From a checkpoint of a small multi-label image tagger.
Model: 32-pixel images, patch size [2, 2], width 160.
Training: adamw at rate 0.0018, 14400 steps.
Data: trained on single toy objects rendered from many sides on busy backdrops, 203450 training examples, 18.1 epochs.
Rows from block 7 of a small multi-label image tagger, named by matrix and row number. Rows with one number within an expert belong to one neuron, the router's apart. Each number is 128 + 32 x the weight over its row's rms, rounded and kept within 0 to 255. All counts start at 0. Numbers have three digits each.
After each expert's rows are labels from the 100 images, of 14848, where the router gives the expert most weight on average: "top examples" is what is common among them; "patch colour" is the nearest of a few named colours to the mean colour under the peak. Only what is clearly more common there than usual is listed. The data: single toy objects rendered from many sides on busy backdrops.
# router: router (model.blocks.7.mlp.router.weight, 32x160), inputs 0-79
# up: expert up (model.blocks.7.mlp.up, 32x80x160), inputs 0-79
# down: expert down (model.blocks.7.mlp.down, 32x160x80, transposed), outputs 0-79

# expert 31
router.31:155170099150121092101173076150076051092157140104140177118121148183175081131087149157174176055087124146125130119111149161090117123137175165134099112174166187194111117182107099136131172112185100088114134079162132133113172137140186138069124132
up.0:122151120128116132226131150151166106134219116161147021094135169116098102135070145077149120149101087157093144117149100161136135149137106139111135111123121126072125116137139134165137119138079160114117092193082113121133124101189127130171110159
down.0:112128080135138177144099097095178109112129129167181074083066131177077126163090137115136108169156150116176126143133097143110168132133062121087185114102120108061206105138122139186112168095090154113085161213183127150140137089171111118100126131
top examples: teal
patch colour: green

# expert 7
router.7:051118106133162098141120200115091105127164140135158074079110223108087066103097161088153131156131089151123157125111107118129093140100091096077164138081109136059108122177142144177192157127094100096163097183165116120166196093185138172121097188
up.0:159135153137164118069070115176072071177123106089160164146119122130202152147136119099168166100162122108113083113146093141151176114100158091180114134100170169132160188123133128129144179135170099156122120143148126133050153100071105111072148148
down.0:107104102122162190176176084100134153095140147131158177075081176121064150092115096163181126122141110132187112058116194144130129150166125104105174167112086153161097128138106169116141103142165117160167120145184183128156106105144176106149158105
top examples: black
patch colour: black

# expert 20
router.20:099124126141114159060143071121106175084172087127098090134128170166091090141199139157139074134097138170142110075110096094134119077124121087120140158155137148177163150137095107089130102156150163155137133165101138129149179136148196140110112167
up.0:166084111097159124183093147108129065119162125142156118067099124124141109141066138125112134094129130121103119138157092147079102168180100123109142154139093075107063121123142135224096121150136098143076051178113159146046088164168132151091082127
down.0:167090077108117137133077131116166083078103122078144084103164137159168161193101132108081137156185138155091065127175112101123105098132120130148101159133127084134128127083131103137132073141099237144187094124082137135136134101118151116102088128
top examples: blue
patch colour: blue

# expert 26
router.26:114049130151130095107148104156102176167101070130098112168147109141090170149168129122117101124152147107110173132131173090094125131116139147122156174085145123104124126168112138124095078052071166093107134131077132119064106067169143175083124125
up.0:112088134156110104146128115053122145124131124121112072102114218146138103134106118105118160137123188149156111162115090146122110078110126182166117130213147129161112139101173100086135180109130152179143135123124146164135134099112092163125070162
down.0:121121110062129139122171176091151107098114087129119134185151048113148167161160136121104165143100154156141107179110159062077078134165097111140147074165127075117133170108133183077106110079088126077207081098085147157113126129046209132144145088
top examples: level; mushroom; snowman
patch colour: pink

# expert 21
router.21:118153102092088144136089128109124110149099063136139160139133209149094133130071122170146108042153171067098225146090146115171165111093140153157132185188161182141142127147139077116096133164102084104164146095088162120125182083088167072156106126
up.0:158127133108105136119194072110167078111117124105146111086145152086110136111158198112089152171133129108122142133126066126104115083100074133127102134147154117071109094153101153145163112127141082142036176134133112143124112122157101124099077139
down.0:093094130111067140113146122119148117132137126143088123101125103111098110131077151189141131139110141076105137139142179156104116162053192117149130191145148108152101175108175103057132124152162108081132121061144141134144133161104112144088094145
top examples: yellow
patch colour: brown; yellow

# expert 18
router.18:109068142151100082103086165094084116167151177088104144122157117182156119143108167154138174092133118118123179155102149143086085113105147131125152178042145119086101143122092114088124071111112146070158077100115112191176153105112109136073201165
up.0:128134137102126149092172119134077155116079170091124146115150098110154116095123109060116148195118166143167082082128114111095127143081115160174108070118112138177111171131107121080142152103120163100144155190125058111149137126123130105205146109
down.0:123189093145118064193196085114129191143170150087028095158110134088104100149122162102110081101103176129169169180157126086134179110084127124116149079128137193097150100137212115118133110106118159137115114141101060161141099124162080132140101151
top examples: from below; house; grey
patch colour: brown

# expert 4
router.4:110163120162091090054094160103113167174166121162105125136140122142095097163145151161114100101113134123081059148139108134089129060116146117143171105149148115166184130170054083098117114141122153131150183075179105075158192114139145083120119100
up.0:066146142093135112108105121145117099130147111124107117130103197177139081083147071105164180144115100119155130157119119170094168143092178149126137122137067119121108142108130155103107132137183145070169115085136143134140162154110080168152148135
down.0:172089117185131137058055155119090149135112112102116200171147121181069157138128110141108101160136128181174095164129112184114180105116147116097109150112123132193164133156093086116162103126163185116189137136155136136152117096106173133109158095
top examples: purple
patch colour: purple